From a checkpoint of a small model that answers yes/no questions on an image's attributes.
Data: trained on streak pictures of flow and ridge fields, 97500 training examples, 37.3 epochs.
Rows from block 5 of the image encoder of a small model that answers yes/no questions on an image's attributes, named by matrix and row number. Rows with one number within an expert belong to one neuron, the router's apart. Each number is 128 + 32 x the weight over its row's rms, rounded and kept within 0 to 255. All counts start at 0. Numbers have three digits each. After the name is the row's rms in percent of the matrix's.
After each expert's rows are labels from the 100 images, of 14848, where the router gives the expert most weight on average: "top examples" is what is common among them. Only what is clearly more common there than usual is listed. The data: streak pictures of flow and ridge fields.
# router: router (encoder.blocks.5.mlp.router.weight, 16x128), inputs 0-127
# up: expert up (encoder.blocks.5.mlp.up, 16x64x128), inputs 0-127
# down: expert down (encoder.blocks.5.mlp.down, 16x128x64, transposed), outputs 0-127

# expert 12
router.12 107:169135085153141150155100119144112192149139187125095097150096159043158119124064122089134165174127147097165110117141140134128131150194087097154186097102134083141155116108152152067069145140123135107110156114132096184186138202177123093086173117082101169135093132158154087178102198113117113111144182147071105113127085151156126119135085156156077136088089120154124115159146100120146100133131
up.1 088:141092143100151151138182071161171124116104143161092098178142182113125129123121140129162190144025128157173141143152057110142118101195120118147129135099162105123077058192097132131077185152163152092091166179126114144158122171156125076124148100112146151097106124094103115097144149112161152155185133160106118139159049143117129119129102116142136103131136071207152158080096147124119111105116
down.1 090:121133104061138054146127181133123154129115081122108150120099103115160193117128129109123140098105083172117061214097105121132121151131069172121094107134123120087193131123174161125105142179210165117136192105094063136134141123102107131134141157126116138098118101131110156164115136169174123138117174161172204153125139160090152095125112132126116186111143151139109120155131205108166073176178
up.2 093:183134125140183090115091101096127168132119121113116205098165119143115074158116162126203109137108171112149129106136128097089123107057132048124068130101163102164142138077147075130153167096146190191096170089108088136099131153117157141145138140190152119081089124138123100154085130128138126099138109143093126170128124131131095052118065142124108147100103153185096145211164112125137121085143
down.2 105:082157139106169190161164114115090133127095121078112141144114133120139171155105145137122192093150087103094103165102144159123055097160162196152135160075085145120130135158121092082124153147162057085167127101162192117146126097163129149134101079133134168163155122127101137125111130092172082105132129088139094135092139162060121183141184157134150091123131127120158162025067173120136150136129
top examples: parallel

# expert 3
router.3 104:122145176102088150159152106096127103117137096130106154066121071207088071134139095173101102084136150114086151180086111142155105115073157144079096170135124185117122107138153114233183123123094128166163105088061108107069165058113164130158117152167153112136171137157085145104178083116110112163146104131172134130160185152133106100128141130151194104129114143109136124131136094128091127122154
up.1 103:158125133183153124078164129121143144074152109151074118142070158139149119133152115110093085145129138097206095129116110151145133093095147097092110079067140115099081129170138139075117183123150195115073147143140126122147102129137150115111125113150129105166133221128077109156166084078162111117171152141085094134077136134198059190114135135157090193113143107165166102087143120140128128068150
down.1 105:126077065151096211172139130121100115092118144130140081123169081163140156100108116099133174150061124157097118126133097117091099130151160160103134230127102157141094120135079141176077115158086078116098146134103156113118128129123152179159120112161083131102151167112094130081129162151144151109137126149187140099153085141056178157122069140143095081114174140145101144113108116176072195137097
up.2 103:178147118103100117106138099136138158169033154154116196101115108132059122155106146184191175092091131192145111127140111112103156130137145091100126146124163145158140097106082131176148164157125136176196114110137086127095131142107147098162112174114150123093122082154114146098121171147098147078166069145174219159121157121090119106114143096089165119190087128130089164185091146121136107100117
down.2 113:154091146167147178189137194148117150176118122128129216109135162094092123124073175159182112102162139083142121149128137110117086114132140089070175127067123190138135186084094112109188149145128170135133090142133140116105140152207132066107097137126125151151132093166122114205129144132130078152117092125149088113106170173131117126166146150145106111082089115122117124186122126076188118141076
top examples: parallel; high contrast

# expert 8
router.8 096:071129163110126138142107130125146082128137118114109119159192181132136164112129150148089203093139135136071150119171162086077063134119123165139162139139160135096122133169109064158212123117133108110138112141168175112168112095122108145165082084102145145118103097075155134104120129098124138191093113162155132106134089143092094138171134156070145111148190170110112181071072160078107111170056
up.1 095:079136082204154138119121076113112119107134170130124092126156106187125135114114185129150152152093190151100121108137145087093100089130151146130100141143125116086161150117084089203161184145138166123123187115133115150120157122107102166158088075139130111173123149101124092116114152031177083154186141146073120115114125155145105113128100129086091187135169125154156158129135153043136045141103
down.1 097:120082031089121226111106166130145163145126156106089139187142125140138138143072117168168135122157090127145150184148139120098093080106143101105095136139128135114094196109071106107097136159143104150142140192143181182133146104136103133143149068130091104094150110115071175118132100098162098141111161098162102111095085124074107133142127096108119087172117121158111139146156193144171212118107
up.2 098:142160157115094134110148099161160074125090133159131144126150160133112107133132146157093186074088131180132144137175097090142097131106104120124172149124153119125130102148121104228209113116122150101124116121150144094126160080130087094197082136121160136141096076115130126085135083114123159143129141176212138063149124156125152152160125112105148151171148153099182156069058160086050118168090
down.2 088:104139148124108158091154090142117180099085122093066142130104078145119116130122102070122150149159213165126105147105125148134096094142170142098147163154152142124134148139079132123080147129184146156207156157086111144121133068171107138113139113087146133151122131105138137157115160141196096149123133132119153185048217103024149081099142087152184097147122099114143150129142179117156164109147
top examples: parallel

# expert 0
router.0 099:101174084153155161108161117087152138137091147141111092173078190160085198141102079093115102143159138122112179124065192132159137178168136187159095151112136107075107131084135146133121113078128093169101094084134144135157188139111062143162119126127090161159139129118083165149179125094180131114122119106117122079116132112145091139074102114161120154137138143088141118097100179057160177186155
up.1 090:122149138136187139160084149164152050190110073087109107161129120172066147110116186095140154088142178155106183128159174074072089099134124127174092136096180085080132144089090086146119175081064129135127124121150151101138153137111109196116115135128156205080149105132109136119089176148117118134121093085103102171145104089103139105095120160131167125132157091118137175126153172097138132169103
down.1 103:146072131095177072099130144089114122095068122102130175155100155089154120170154119094101141125100129151133123141163124059147151159117066128132151133121177059156087109144223128154144150101118133106140092117134083141168162114157112087144149108177146126097122100090176145164109154114106205136133158204101118094153084087119099113122151133167141129172135159136113141140074203153090065175108
up.2 100:129140136081094168131173100129167152168072135167100119133149158083119126159079121141176176139099125128077136103112135053139065118129102116109109136152180094167143102121117101202208128113155128162182143078067107108138133145078124097214177111128156101113154064136145153112172122141161164170103099162149151131121142150131104089117110158109165107139071164139067174171166165122118148139116
down.2 094:082044123129175079197108108122081162142131118118149122123156175123168147097108152148205143144143134122100149156080148063092142157144143155134145171135142156142109187145081123160118110111136117114186107149104158100150128124136061129178097134115137089072146034143088141216125145145179097148128080120142137151082127098109093129143127106156125068079099138119163170128136156131160192144114
top examples: parallel

# expert 10
router.10 086:149087140101188142085110126138119122142160083102165090145116125122147146120149118122138105170113064113102167081100128126121124083121113122159057098148093099149104154181124143105092148113139170195090188151130125201162136134090107189095121097169115138126146113130061113139122099139175153132082150120083102165072118116083135114096067060148122190109158129177117168163191174145133195166142
up.1 105:159076160109166172113158121180060142116153116060115136087181079114103123089119174094129158152081109098063145084094163125071102096122122162152102140156163122121089133185074101121181200132118156162088186164142115148126054135094190164111139108151159144107160136086138101120105126120138122171123122141093104155131098142104161141109080148112118140116167099204126189153149119156148157152131
down.1 097:150144125117193075132154199147154161181095155171113144129172103100108094129144130103164139104144082120103177148120095105118087117179090094118176130127126146123156151154110113124125128151127181081091187139100042124140146114198118069123154089117105090108094107171121131207140099110156114113094166214127014084130117116151116141150123107132143132102103105137076115175126156129129118107129
up.2 080:126185149141112124152136128136079171144135123112089156074126076138100097117110147152174095122126128127117132171087158159173152168162141107088121128109071182200149140144121098128168125152092125104113075088099103104100102152158150087133118214099111134174134144187133064125144135100123101112160128130146153099098236186179126115122142110151096150111068107114145087150142022136155109111137
down.2 086:121114110132102158128081090083099129118135145119086138145119126105127102151097140123103092137186144149085075049149151163091116086056147179147111080137093136152136144076137168147131130103179077143164075117155138153094142109133127188115136137128092117055118113068188121109094162143101157113105096067130201181123104085085183103135152150146163112157123170127100158100168149172132139174193
top examples: parallel

# expert 11
router.11 116:158072152129142088121148160153098146135096124111174158119167080148148129144143170154155116104096098150114137141080095149101076094142170070092071168172124144130108150200089062074137161166116187136081175141099161157159140132104175117108142124148140081127114172071066069104092146121095090136143117110091092173130109200115138123118132135121085105156156081153156161177159115112177153079129
up.1 080:157108173075132182099135051149124128149155156089155111158113158052116136157096118057151140148134166112123109025158156109125090116064092099155117091155148037144111109133162139094131125061120106146125152124164155160107083109108116171146152115124154100123114049145195183116101092131126213124117130124145137123127124094152106136130138151111150150176099155142108151110152161183148153142125
down.1 074:112139129151119078155145113121112128090088117091128170135085162181127195111173180133127086101097094115120201183121152111106062169144161136087118149142128082064125165143102120114127137179145174143103239129131099126135105132135160177178135128159151090139107156085133104094109090164169157121121066179063170129121158115134147095114110147122130139146175108134140082093123150041098125141122
up.2 105:095146126133145145166106097063111082124178168185149100130052197141171135144156090124146067160161120104169170136164171127142091141140134079184115091144092141130155165048155162133102075085191074137116118108088125145077158177106107201156081111116078160095133129167126127135101112134148119074093135135113166096098109096104103100110137130167140128107145155121128099103140167131133195154121
down.2 085:139134096105087204084129120195099108152177118144157107133146125077161135049208114157145132096128135142144081091124162154128114084160064155096136135142135144097147130167115141158110097124173116168117156165172175116123101086115124172154143151095093133208160029114131148061120100137159119144113122088116198098108163163190176119127133140132113133078114114159143131088129158105101129146151
top examples: parallel

# expert 2
router.2 093:125092119153081128154169109125133170138117177149160092151109212037179148175140098107095110135144170088163154176123116164122114165189137105143152132138107150126114156143117142074069100140141094122080113146115202159165143203119166115103164090110073131124116156098120102117140152152100085127115113094095067137114070149117124139095166155147069107128121067126142155103133131199162169086120
up.1 099:104098099098129122124154144099087115112129081151159081114202118148153130125106125161140143205109088094085161126110116116148044099131119143155096141153077144178147134162138135133146122152153154123083202128074127169168101138111112127141130081150082147146119163087107056110115118106137129192108144151101123123105108185101152085132074073043138189072190169122106158148144162108139133164088
down.1 103:159124212174153099103103192134167109124140097162100120134083106158123152126172080126117084089170086187100128118077139148144173091112167148124129119121117143127111224193102108125211156105126160156082054165139132121152125120089129124148142174177099066114150135145075144197134098095116119109153083111156136156095143104160168167149114072130144147134165127151105094127115183143120121122150
up.2 098:143154147088104121114156139121143168169099103158104092088130139074126151141106098114160144170156161109096067129071138119134133150175097186092150106118138139163165103151132117121156146108143113150187104093086108117156129161125095065136173139036089095137144047149152168174170179138110132150113136147125159140096227139161136107127138133132094125122060130110028109168130107113137075090144
down.2 090:150048120107155075084131125094116180101113117115127178114152126110110094156078152134149110093159147128082190069090133134137106119116188077102105163146136146128040166109128141092148123143138161112205131187123125105119153103172161108128111135159152089137128125149139095151165074131140144145158110188082051132082151096089098120121080160149125172137085172158148125212161152147171150140124
top examples: parallel

# expert 14
router.14 098:136173108170129109151065131155174132147097170147106166177098118120154163099090097125129127112134157174121141144155164056167182191147132129064165158104120125129151090101153121158117129096099088101132063110163110154172124126215082086158142177077103126124074120129125142158138159097102149078131129156173166097093173095136067163190150105151150149123110148099118081097070118081100122140102
up.1 071:134134137123158176115092179149119082101166122128102157161181118128116126086090186152118158122154181142170139120176134135079126140063126155105169136113175113125078128140097129086100156134125137109162116186209131099138086130133108132148100147130140096106096176029115071152133144079120120121150158151108093133110072067116154166165144132069099159128179167175142125123075138173090119067077
down.1 085:146098150143146089140212085183121091174089101100123060084205139135113133129163137125122178157081159157096131094119128103145069103169121123116092175151138141121114139194084120166170119076099157130074127153144083110074075152139162118091109123103142145091145123050127144129088133183158111170151074143139095144128132164168165125095144149165121122167155074149137145058128146097148133130088
up.2 132:150133088132142131083081103121140119137083153107180203142151163139098158130125171152107178098134135152114168112164168099086146141076141145107124147128173090164106119100121088128183096112131118129125125173168194128131068141115147123178098138155130111084097101069148145073080121155116182134106065153145167119138039101081092138127129141061147131195151171111076159132083178086135160141109
down.2 127:141129094145198099123130149187171098117144120129109114130147051157137167115166147111129079155132151099068181058123171074060148138133169115109113180148144108100121089152104124142157160070144133116129173195140020123125127128162148067069110153116124138099099172108150118173162148108167139158144101141109137160118132048130163129124141146086151125100148122138095151134150109054138104117094
top examples: parallel; high contrast

# expert 15
router.15 101:114171154116130088080124152128171071119091062151176153107117124189138159132176143212102103104133099170120143154146116124142150161103178171099070141139121146137129107133108109163197094108151119082119085169146164099106127098087119143168081156157129091076126153089089142109094079151100153149103089107179173163100146086086121157133151069088157113163173147088136147103095178071136167136159
up.1 100:078176206089114111123101124140128073121147063150149134080120144190121125132167133179118127099159161133101161160187166123147119164071151138135089150144111165139158118102148095200207064101108082101130085115156168116104134091102143172175066139141146114112113097124139142098112090142114146138074100100181152151098147138116102135116146119094156088178148172070152169077085148103118163160126
down.1 099:116114123131113108149161124115073151146103102113124078130136098134114120129080108122168148148120167165055086147080141131173110120139148195146097141093108158149186160169096123142060144164200166150181109097096053134129152100196106178101133119131130148131124138112121086183135139150140108109107231188148176166090164121121106088114123111122138238094147139140124118084137129121135141135105
up.2 106:112157139148123141152066099084099128147190093127145133109126100181125046132125089114122077126141148077128117130128129134116171111084111105152094131127045133173168121053198136174110112124100115190144170109082141173097186116118143193126123122162120121092120165215118118120093103156112110094081141093145156171145122124098134060122125123153167107099128171129128130150184084170114165177152
down.2 102:123121131130114010137131156140121105129077121145159111125114130114131145153112151110128117136082124134140119121110125112112151134179124150130100092139161135119175121154121135127160115158177252161139102069127103143110109167144138102104157164124128125216097097086108082149147140143073102050126156168134136152107169149191127082141128119101129222100124126156103114141135079066087053140130
top examples: parallel

# expert 13
router.13 095:151121094187155122129091115138086166112163193145081135104122077176111118115051138107178110116083152161147143112129171083126174146099163064093109136138113095109160166062120126155087144127107129171100165133165134145089118153208116169177091157150143108123089157174075086114098126085154119060163104136145179108154158096141096122130120133158079184153124115173155078125158111138117160097091
up.1 097:078116127114076133123150131159144131164088131119156097129152179100155174117094168119093181138176155134111154135112164194177131178172109194100193169180110163102139095137102098094141078166149104127145090128128166145160105102152087085160098103092078116201109133069146119100118175127110153186091130078125116135094136160101165162110098112103092104124148114067138171093056116091151126153108
down.1 099:096146172119156136085177116135166094120128130118154147165109149092141072137123093142091198108137139158200117102190121149100182135095106150161129117135146132100051071171108130147087127107147081109125110132143123130147138163148104125126094156126143133067134161095144169080150114140100130124088162123122050143111034087069115163139135148152144078130143135135135160096138139235098197129163
up.2 110:161105124153122115154144117164123153117133164116069133083116078144127082120075109099163101095076150194130162145071128116191148162148157070100119162122091123118143127116124125141079137118099140149092139120140166142091147151199143121153113168156125168113088169176041092056121120119107170104167105154153163091171183127122166122113103101194107128180113081119174079096143106110067161107089
down.2 104:133102123120168126156086181091134139161148153097091139103098157146136183142131161172129093141155088114089104167097120124129065103163156135107125089118104168143167231139159138102198122142154176150144122103114134110142171118092130161113124112112103124160143065130093113188151131120143099103107089117150184123142233186170112116114117107123115155062092137154110094159129187076203153129108
top examples: parallel

# expert 9
router.9 085:132144198092148115121074181137157126129132085221137142129080153088110111190155081198113086103153121109179088173170093126137133134110152068081162112095085147153110140130170181132143114133154148136178083128143140111141088135169101126092122128095162097104134072156141149189163127137113100095088135146163118122082190107142078110147173088125152140135108143169086062134126127167149146069140
up.1 072:129126122113160139144110092128113117107151157110104114178163091156203152123123187103146126131101120132111068106146132101137181084127104137141066075106106106153168127164107118107074128191195160152081175160128132172146163146198133159106133123160094160169086161109120056127043130126146153184137191133078155108130108165106142078149108165116102188116183173141146121086146118143148126173123
down.1 076:104129148107155127140120070094115070091185141140117112198129166104156124124197105166034109120137089102191110095182118125127109151124113095137101099144157077156149137111226126119131082137157127093048111095112117125178073142127135151146141121173139119122121118099141202106084086138087145160114124161168123093132091133163115137106136110152138158102153147137126051046132145152106093131133
up.2 120:080199149127119104163069141132136083117130131169107168150113157116103133135097130158055149080169218119149091161214159115082147150092138129088186108088170118120136130105167122133167096093122106099189096142179126090140082130169145129101138134073173149110120093140179157134132141152085102129133102139149152145083129090149080114178178188096163098118133154111108135067089106149135100111114
down.2 102:086107111110119146151106197108140132144152143128120119074138129140103161077094125175139107124148065117104196174085138143035124161112152131119169134141149191138137197124124144120196110146061125102062098154143133125138110119167110124129135121139126148162126106098146143164131151131176067114116058088125090118180101162206164140163122141124111103080103174120164111211121103137189159138128
top examples: high contrast; fine streaks; parallel

# expert 4
router.4 098:141147160107100101152088125172067146130183101101168138089144088066173072100139138146095127145162128072134134110168121156107127133113126102065162084148100161207171126160161126084147079124137101060174143142126157148119060150156168094097156164078136116100108107159173087122105155165093129155082135136162128115098155136145164144190152139125152115072100143143116123168143068206110145087135
up.1 110:149122139106145122170075131214114144144167153063115153134162069103114112028113177106119149144154107137070122056143146083113180131136133148084155103143138137169187107107150095107129129088118080082162154136155102103165069140159120124108170181091160186121101084155166098107114181111145131084123103158148134099136149107150183153154093144123147123038106155154130098151120098149148128137121
down.1 106:154086071122128102148179131133108143067087135145127053092104086163111148120176134135187140128104111147142181162081130097151096196141134112145168122092097134103056180158063167155058127168064193120106170099118092115125105139150123164118152127145148142131151197068093084166102125145102075149145158169123133177111083097161134152110121104087142172130168123142116108120119163124092102139136
up.2 077:106154113147125119136059132188081096123195126099206136148160076092131105036173149170106147160122104122135125100182111110076145120132146105105159101179099156165140101149140142093126119126182117083136139174188147145116043155122143152120094143086137122093080110110157130085087147187136138124086122130188145126105108121148184156208147128077151127079166130162129131106111140168134097130126
down.2 089:136074144093182063154186141107089115129103098143091098092152089172115133114152151149228161098075095163092147158121136126048100148128167132115150151133172121103108148151054154119113137150097160106122163128133121082131154118157125146117154101161143125054099194065099099182118134133147061116155107162103113196157068137122131142101131119071139108164159105111124157138105155156121119090101
top examples: parallel

# expert 7
router.7 120:140137158100133084173152179123167089148147083120105071162161099135174110057150057130138115205127075104057113132121112125137122133133116155173117095112141132136126097173163126112133159073154090090067113126099103121127106132122121117097147118114098181071186144133117155178175100190131116191111180133103135153125094111123142159187123120104171099054103137110105140104183154193120118169114
up.1 072:122146120123117186099157110083069140108088146141154158110085144107126166152109118158099079072133224099131152173136130164155095178144175130106090204138087163063121107166124174150124122150098155193158072081121126173166158131137152116139114150106122126165130129093094128107143144047074140111166124136178139126050142156146101138118197128136097142148120088117103121121095097070150142116163
down.1 083:138090176121150167171108158112084086104137102127101122150085158137094105153175042183149089132147145142157137159123128071123145099116196116148062180098085140172111131103073113113106145168137099116128156125103174106112119160123116195103137103140114137082155101123059078097179142149174094114120094105104153083133082102076123051124129101109134127112170150153093090156157141167100187147086
up.2 110:138154095160177170057117154111092146149136121115150148150080093129109129151092107164115109102118111123191103122168088144146125101138143090124103105133096108085074102163094188154068172133100198204137109106166139186181166133134146160099129152119145131141131140160066120125115125099128101080127144130135120175058127106188051162120180078113139167134125066189091119171165129125135148099154
down.2 109:122167137072148202155113140084081110137156086118097091169119093140110129097084084070124135121137153084137145110137140217131130128135146123201086168115084139129141087132146137082090111132131086101168112084122210148122188111195148176117128162113136134147089163136161101100109159178117142159106145043145128152088111118086161129173128119097105125101130106110110151096118054132119146157196
top examples: parallel; high contrast

# expert 1
router.1 093:092116081152104178090141106140046189146151114117126172073169100148063071120065189107116138161151185122105113100061146157157116096107089163119169159153091121158152172081082137124150111189091180185218162112137123104154145110141132102141113132119133073201150114157152122103110147077175137129122122126156128111118131134151155127106105110113091135155101148126128158171123104074137101139137
up.1 097:164208082149147098172108144114159102161091162187095127144094143109122129184098112127163182092121103174119120164125156080132124239170138129094145106088120146152163129131146132157111148116169098095148058068100135139126112137188080097173112140072087171091116127135107139146149172121079123127124129169159200095103188141085114126177133084156154144138084138116124095104083124120142119133100
down.1 085:159022088116120099203156172131109132142105142129102136167140109120089117099055136211145162119146083145083161170100146161129082113185162159174140143139154211109137066155073146136152098135134116168091109128111109119110134083152088124130152146138085127067109126112082116139157133164129093174094115118099052128187080138150133082139100144124133077090120113146118147130158126157154147140122
up.2 101:196080171119147118124121195133123162121097115149135106115131163068151099189133129155101104156171116127159111157149103163153086086102121091134179079075083110181102149141137176085120117163123138147149087180149136125140114154144093138102080087131063140123173142138102109194134093161099114136112163111081091112113152087082151163118152053119081125141096126147063112141148146203157166069099
down.2 089:122139126083152134192110172159165190100067128123129118110128136135108121130082112152173109102179158146152084188136148183158156174131159155148090150110132147113066138117077139093071131182165151185224078116095104108133166188148135122098137114113122125109146136152098093131137155155122078134172154079140150155140193089084164096125135115169113103141096090092151138144100087156070173095138
top examples: fine streaks; parallel

# expert 6
router.6 132:120127102095122115098167104089166095080081120157127141123103136144087120147184154176189123142097104161209094135171089122110127077128147089191107093098159114116088106122118200160104168155170149137152133141105029041064111145082121124136129105157150125131165115124135166117142115110190138136182124133118145144148110098107161114092148131104157094149119114176121106112133212188107096109139
up.1 095:130147134124111148113132140087085149117149083171186128081172146093116057174115095172084124170156098061137141162132104142144050126086111089126180134138081135203106132127158156128164078121151129162152123099060137172126142117122152108155138064134108111142149155164135102136149087196087130144079179175127111130111112147083109138130148080121174108129132153159066156184131123177111199099133
down.1 095:128180107168102113170056136088136070132158149146099193124111152133142135092074078094120192137073089108145066172164078100105072102123098130158071083160113111126154149140107137166157131142152141082097169069103149146149149136127150209126129057148132124112105149132109134097100134118102098153127128101171215114139155152088142089130119063119145116114180132103118167105151155129159175156122
up.2 102:094115086169118189103118124080096124101102174131223135125115126183159167165113157114082122119144150111134143159130115187180151154100099153163123129167080120133153134079150148110116077217112133148120118143122176166142215130130105150142071084161088080183106176103096104109075116145114129139117099090086125100130105156100122106103125129146093125164169144047145145131141106069108109167147
down.2 102:099160136137138059108074113128145101147176118089186145093116073111095116147111115139104109140126105123180132098186084139139174215099103088123152114214114110135204077076181152108128120161096104079135098114160178139172112126119140078140127174116106108129086144153155134062081171179127097119121101138134132099153164195178127168142125138120108077147127145140111142137117133055141122117166
top examples: parallel